config.yaml
dataset: "dead-leaves pictures: piles of overlapping shapes"
image_size: 48
cutout: 0.4
norm: "groupnorm"
padding_mode: "reflect"
blocks_per_level: 3
targets: "height in the pile"
beta2: 0.999
shampoo_beta: 0.95
eps: 1e-08
max_precond_dim: 1024
merge_dims: false
adamw_lr_other_params: 0.0029
weight_decay: 0.3
Rows from block 12, named by matrix and row number. Each number is 128 + 24 x the weight over its row's rms, rounded and kept within 0 to 255. All counts start at 0. After the name is the row's rms in percent of the matrix's.
# conv: 3x3 conv (model.decb.0.1.conv.weight, 256x256x3x3), inputs 44-54, a 3x3 kernel for each
conv.46 071 [133 133 122 131 142 107 129 140 126 134 112 103 143 128 127 137 123 141 128 133 148 148 126 134  88 123 134 116 115 108 138 121 122 148 120 144 134 132 128 137 128 107 106 124 130  58 124 159 154  82   3 160  62 139 171 102 129 119 126  90 120 154  57 139 132 123 143 139 118 125 129 120 122 126 133 135 137 128 137 135 121 133 107 129 137 112 143 105 192 132 122 130 133 134 132 114 135 142 126]
conv.47 087 [133 133 122 127 115 126 137 133 119 141 140 115 130 122 136 123 123 132 136 123 134 130 155 137 139 131  87 137 125 111 117 135 131 113 124 151 150 123 114 140 144 137 109 128 126 125 146 132 123 133 133 134 170 130 157 115 130  79  90 174 109  34 120 139 140 119 133 125 147 135 125 122 119 131 135 128 117 111 131 117 139  97 140  98 126 160 153 140 152 160 134 139 129 147 124 110 121 110 137]
conv.48 071 [147 132 122 121 137 122 133 140 124 129 139 120 135 131 122 114 130 142 134 132 149 111 122 121  97 127 107 132 134 125 123 126 129 118 136 136 122 124 130 119 120 127 133 128 116  98 143  68 127  98 154 127 157 190 127 104 171 130 108 155  96 160 143 134 135 137 132 137 119 109 128 137 133 128 122 132 146 120 124 120 144 101 165 155 137 101 165 122 180 102 138 126 123 126 139 126 131 138 132]
conv.49 102 [129 120 117 146 133 113 118 130 149 137 123 123 124 147 148 127 138 129 151 119 144  74 124 182 116 166 125 114 117 132 133 140 128 137 142 125 138 140  89 114 127 127 154 132 140 166 146 109 175 108  82 138 105 118  98 133  79 160 103  78 141 132 131 133 123 129 140 142 130 123 133 151 121 129 132 158 122 113  95 125 142 165 103  97  95 122 133 143  94 138 142 136 130 130 125 124 110 131 121]
conv.50 090 [131 134 133 118 117 131 129 130 119 136 123 137 112 118 127 120 139 117 113 143 158 119 128 114 148 117 123 123 125 134 137 130 123 125 139 125 140 122 133 140 118 128 125 152 105 102 156  90 181 147 124 103 132 178 158 137 144  96 180 200  90 157 210 115 122 146 123 113 121 119 131 116 131 129 105 111 129 142 121 141 146  81 135 125 118 110 166 167 125 110 134 124 107 124 129 127 125 144 140]
conv.51 125 [130 114 144 140 135 136 129 137 127 121 133 138 122 129 135 125 130 136 117 132 127 106 132 130 163 130 160 118 137 139 140 125 142 126 142 109 128 147 119 138 125 134 143 151 126 121 110 151  90 112 171 178  93 115 157 168 131 152 131 139 147 191  46 127 129 146 130 130 128 133 129 139 136 119 146 134 130 127 114 136 120 127 151 114 151 108 128 117 107 114 133 118 129 130 131 143 140 137 125]
conv.52 069 [128 121 136 128 122 123 141 126 130 119 130 140 112 119 125 133 116 126 144 112 171 111 134 123 118 115  82 126 133 127 120 126 126 134 120 126 132 121 137 146 128 128 120 119 113 133 110 138  67 135  95 103 115 161 151 133 150 133  66 137  89  94  77 119 132 120 125 117 128 136 113 129 117 120 125 132 122 126 149 129 133  69  92 198 145 116 104 147 118 143 116 130 139 132 127 120 132 119 144]
conv.53 055 [148 124 117 122 135 139 151 145 112 130 127 130 121 133 115 147 133 131 123 135 133 126 110 123 127 127 128 124 123 135 120 127 129 151 126 126 145 128 141 124 134 127 131 130  97 158 112 166 114 131 147  84 117  98 124  61 144 171  66 121 114 168  68 131 128 129 130 129 114 140 128 121 140 134 123 127 133 139 128 132 125  98 115 143 128 142 160 127 152 144 152 138 122 121 139 149 132 137 113]
conv.54 093 [135 132 133 126 124 130 113 133 126 111 134 133 123 138 130 143 132 130 102 123 107 135 141  98 143 118 167 111 133 138 134 131 121 136 133 135 147 129 144 119 133 136 122 129 110 100 141 110 122 137 190 112 193 123 152 144 143 102 119 126 116 146 132 114 138 140 127 151 148 137 127 120 143 127 146 118 119 124 119 138 109 129 135 124 111 143 113 143  84 105 138 132 152 107 131 140 115 134 109]
conv.55 065 [140 121 117 134 123 139 135 135 126 127 135 128 126 130 140 140 136 128 100 164 151 189 120 121 150 146 138 124 132 127 138 139 134 128 135 123 171 138 132 124 132 120 115 140 104 116 192 123 207 140 112 143 106 144 106  58 146 116 196  90 215 143 106 132 132 137 124 132 141 145 139 126 146 123 126 134 127 125 111 125 118 174  92 121  97 133 184 146 160  55 151 118 130 118 126 123 141 122 127]
conv.56 065 [112 123 118 116 114 138 131 131 149 116 117 120 111 120 130 136 131 141 167 148 127  89 157 145 106 139 110 142 134 116 107 126 142 129 127 128 163 129 114 143 123 127 131 119 116 146 121  96 107 155 138 156 104 151 104 143 165 122  83 165  88 110 155 120 124 126 112 110 127 114 135 143 116 113 114 149 125 125 141 131 145 118 113  97 117 110 116 158 123 110 121 117 116 125 129 140 134 132 143]
conv.57 088 [116 126 130  93 116 158 140 134 106 123 119 149  98 115 133 134 124 122 104 100 179 110 127 129 111 138  92 118 130 145 108 114 144 137 130 116 101 129 155 134 131 137 126 146 122 171 102 102  65 101 107 185 127  88  40  66 173 117 138 199 122 166 168  97 128 141 115 119 140 138 123 123 121 135 112  83 123 151 148 132 137  69 120 139 146 140 125 154 131 160 111 127 110 113 125 126 144 139 139]
conv.58 087 [138 139 125 126 131 124 124 145 114 135 137 138 123 137 125 130 142 132 118 121 156 107 118 146 156 107 143 127 133 130 128 125 139 136 142 118 123 131 122 127 135 124 125 137 134 183 152 117  43 113 158 120 123 108 126 151  42 145 115 170 142 201 156 122 143 150 142 136 118 118 132 135 120 136 126 117 138 131 147 132 110 127  99 131 129 156 114 129 109 124 125 126 130 112 137 127 152 133 118]
conv.59 046 [145 134 132 121 131 119 132 126 137 135 142 129 125 128 117 123 131 124 151 175 123 169 120 111  97 107 145 125 130 138 117 137 131 143 124 116 144 128 136 124 130 138 125 143 106 100 133 137 117 152 113 132 106 146 172 176 151 155 174 209 114 169  86 133 141 136 129 137 131 136 125 122 142 129 123 120 128 134 120 145 128 158 145 160 178 111 114  65 130 134 142 132 106 129 130 132 123 143 151]
conv.60 074 [109 122 151 145 143 111 128 137 113 117 135 147 137 140 126 134 133 110 133 122 163 133 176 168 149 155 107 122 137 132 119 130 131 136 126 124 127 119 138 145 133 115 125 150 132 121 112 198  71 147 187 106 128 110 132 140 130  14 116 156 116  82 138 118 142 143 141 142 138 126 141 113 141 123 124 117 130 128 110 128 136  79 134 144 114 126 128  99 158 131 119 121 129 128 145 128 118 140 140]
conv.61 096 [116 125 128 122 128 132 120 119 139 122 129 134 126 145 144 127 127 125 117 121 157 129 154 162 141 185 133 117 132 128 125 138 126 119 127 131 131 131 119 130 149 136 121 129 133  99 142 131 147 115 104 120 116 108  91 157 131 168 133 183 173 129 111 120 126 133 132 144 137 141 133 121 127 132 133 109 124 127 108 123 135 126 131 111 160  94  85 107 113 134 136 126 136 124 128 141 110 120 130]
conv.62 122 [136 115 117 134 122 115 131 125 142 133 142 116 136 121 117 128 139 132 163 102 132 114 130 124 106 127 127 135 142  97 130 119 114 145 122 139 134 133 125 134 113 120 126 122 139 196 138 194  94 164 175  54 100 152 156 117 121 218 166 103 167 141 142 137 151 118 137 128 128 134 140 126 136 115 128 124 131 120 122 109 123 132 110 139 146  90 125 100 125 120 138 126 120 137 121 113 113 121 133]
conv.63 083 [115 124 137 114 116 108 136 128 132 112 134 131 134 107 105 125 118 145 182 112 169 138 139 146 126 119  77 136 140 136 127 110 120 103 131 136 114 136 142 139 118 117 122 118 132  92 123 150 126  98  63 146 109 123  65 112 125 107 131 190 134 167  90 118 130 128 122 134 109 135 112 137 124 117 138 120 118 125 145 133 124 115 136 148 132 113  74 134 104 129 102 134 127 114 117 135 148 120 141]
conv.64 098 [141 119 116  97 121 108 108 132 127 127 119 118 132 125 110 123 120 130  94 135 160 136 151 148 152 158  76 125 117 138 139 114 110 122 131 126 119 166 107 118 119 133 143 112 107 119 134 114 119  87 134  68 152 155  61  90 105 132 147 146 146 181 156 127 134 124 118 128 108 101 122 138 136 109 115  98 114  98 126 137 177 105 135 108  71 173 165 171 163 130 123 118 123  99 116 103 141 135 132]
conv.65 145 [136 116 149  97 129 150 136 116 116 129 132 135 122 121 132 135 124 119 127 140 125 142 133 125 123 162  91 145 134 134 128 127 139 126 130 108 130 142 127 126 128 150 118 111 148 155 113 136 123 157 154  71  82 102 140 149 160 138 169 192 189  68  74 144 124 128  96 118 143 131 137 107 106 114 141  97 120 137 145 105 121 159 165  89 144  97 103 116 118  87 122 113 129 111 131 140 131 118 119]
conv.66 035 [127 125 144 122 124 149 136 126 121 121 123 140 116 125 133 133 127 131 114 141 166 159 160 111 150 131  83 130 127 135 133 142 139 141 129 125 157 130 142 137 149 127 142 124 129 133 152  91 157 144 163 127 142 146  93 170 227 122 219 123 118 158 115 115 130 147 112 129 141 135 126 125 120 131 146 127 115 139 124 118 138 149  92 151 115 102  60  80 111 153 125 128 145 134 131 144 120 118 121]
conv.67 063 [136 125 142 117 136 153 122 142 117 128 136 152 131 136 135 128 144 124 115 160 120 131 161 130 155 157 154 127 136 134 138 135 136 138 140 124 133 130 138 142 143 137 132 145 125 128 174  98 111 162 175 157 143 116 139 180 162  35 135 255 120  64 100 118 134 165 127 138 145 126 135 123 138 128 112 128 133 128 126 132 131 166 135  94 143 123 129 106 130 102 120 117 119 120 131 144 136 129 140]
conv.68 094 [129 133 138 137 142 136 132 125 119 112 136 124 130 124 142 132 126 124 146 115 115 121 123 132 131 129 106 103 135 115 144 132 128 147 131 124 109 135 121 124 134 143 141 113 112 128 139 181 161 116  47  95 107 111  76 166  61 189 113  53 189 154 144 125 136 122 124 124 133 134 119 123 134 135 156 125 138 139 115 106 144 131 143 172 105  83 145 180 109  64 144 131 134 124 140 140 127 109 114]
conv.69 135 [143 148 113 129  93 121 131 105 119 134 159 121 132 103 120 105 140 112 112 105 142 149 150 106 137 128 122 119 146 112 151 119 109 123 135 116 105 125 127 151  98 128 104 133 114 169 129 166 121 136 146  44 107 146 181 119 112 121 173  89 168 101 117 131 139 137 125 107 121 115 112 108 148 126 140 106 117 120 115  96 106 112 178 107 102 120 137 131 114 167 145 126 150 117 110 118 118 113 103]
conv.70 086 [118 115 133 141 112 120 123 128 134 121 112 135 134 112 122 126 123 126 129  91 149 111 170 118 173 140 115 126 127 118 150 129 114 139 124 130 128 115 125 140 119 127 130 131 120 113 117  91  93  96 141 161 132  73  85  95 120 115 200 164 178 205 255 113 109 137 125 112 126 119 123 128 111 124 104 126 120 103 117 121 168 117 103 135  99 104 100 139 154  90 100 116 111 134 115 125 123 131 153]
conv.71 199 [137  90 109 147 127 129 130 117 139 136 100 112 131 127 124 138 134 130 150 113  93 111 136 153 126 159 137 140 111 102 151 129 124 108 139 143 128 112 119 128 125 127 121 131 101  65 135 132 134  97 104 192  64  95  56 162  89 100  81 132 152 163 103 146 106 117 123 119 125 152 116 120 145  97 135 161 124  99 120 120 120 130  52 119 132  87 110 139 182 123 141  89 135 137 138 117 120 125 122]
conv.72 034 [130 133 146 131 138 152 127 135 121 122 136 146 139 145 138 124 137 141 127 163 143 173 176 160 148 123 138 140 131 141 140 151 137 127 133 129 141 134 138 142 159 139 137 124 142 196 177  85 154 161 165  89 171  91 109 167 168 104 123 135  83  77 142 125 135 152 130 147 154 120 136 132 117 140 152 126 122 142 125 121 129 117 135 149 128 107  81 116  92 131 127 134 140 131 137 140 117 125 124]
conv.73 125 [192 116 143  99 130 133 116 103 100 175 125 131 133 128 117 103 107 111  86 162 158 158 159  90 138 173 118 186 127 129 127 126 117 106 103 128 141  96 163 155 128  99 141  74 145 144 192  65 157 116 110 121 119  93  98  83 143 125 136 121 182 118  94 163 122 140 120 114 122  97 101  98 147 125 127  87 108 139 161  92 111 108 163 128 149 151 111 121 114 131 132 119 149 123 133 112 120 112 119]
conv.74 051 [136 128 131 125 116 143 121 118 127 125 132 128 123 127 140 139 125 121 134 151 151 157 136 130 147 121 105 120 124 136 135 142 127 148 120 118 133 125 140 137 137 136 131 124 130 150 195 140  86 130 136  99  78 105  87  41  95 130  90 119 107 140 115 136 148 129 121 119 148 129 127 118 120 124 151 128 111 133 132 120 119 145 104 161 115 156 144  99 137 116 111 123 133 127 127 146 138 116 126]
conv.75 122 [134 110 127 118 140 141 152 122 127 118 128 136 130 127 139 124 124 133 111 144 174 139 123 145 133  99  83 124 141 111 133 116 134 127 133 138 110 142 113 122 115 139 141 115 159  84  71 105  91  86 145 102 148 195 207  86 109 144 182  75 145 101 104 124 114 134 130 141 134 124 131 137 120 113 142 111 141 156 144 122 115 138 132 101 137 113 107 132 107 153 114 117 135 109 127 151 162 138 111]
conv.76 049 [139 128 137 107 129 149 116 132 133 116 146 139 115 144 141 131 137 125 149 160 156 123 117 130 139 142 105 114 132 133 129 144 138 139 133 125 121 131 150 127 140 132 131 135 139 151 144  72 121 106  99  91 113 172  77  95 186 118 166 214 124 127 180 129 151 143 106 135 152 123 136 127 121 120 134 105 127 149 127 129 136  86 153 146 149 140 106 161 111 120 115 125 128 122 134 145 116 136 137]
conv.77 046 [134 139 137 132 137 145 115 127 133 129 140 142 135 144 134 124 139 133 122 148 127 150 152 127 158 150 123 127 132 143 140 147 132 130 138 132 145 127 136 145 148 138 126 135 133 147 147 142 151 168 116 122 160 126  78 117  74 141 155 179 127  58 175 130 143 157 130 143 140 120 136 129 137 139 134 126 125 137 128 122 126  99 175 128 110 102 119 127 119 100 130 129 139 125 135 146 114 129 134]
conv.78 168 [139 121 124 107 132 146 108 120 126 139 150 122 128 127 121 111 120 136 166 120 145 116 141 119 106 159 116 160 141 116 127 130 114 109 111 133 133 131 137 134 122 127 124 108 115 153 124 108 161 113 109  92 115 121  76 115 166 126  97 104 126 121 129 155 149 125 102 131 132 117 132 143 133 101 116 115 115 135 140 119 116 162 139 138 115 102 129  78 158 150 138 140  98 131 116 156 125 104 104]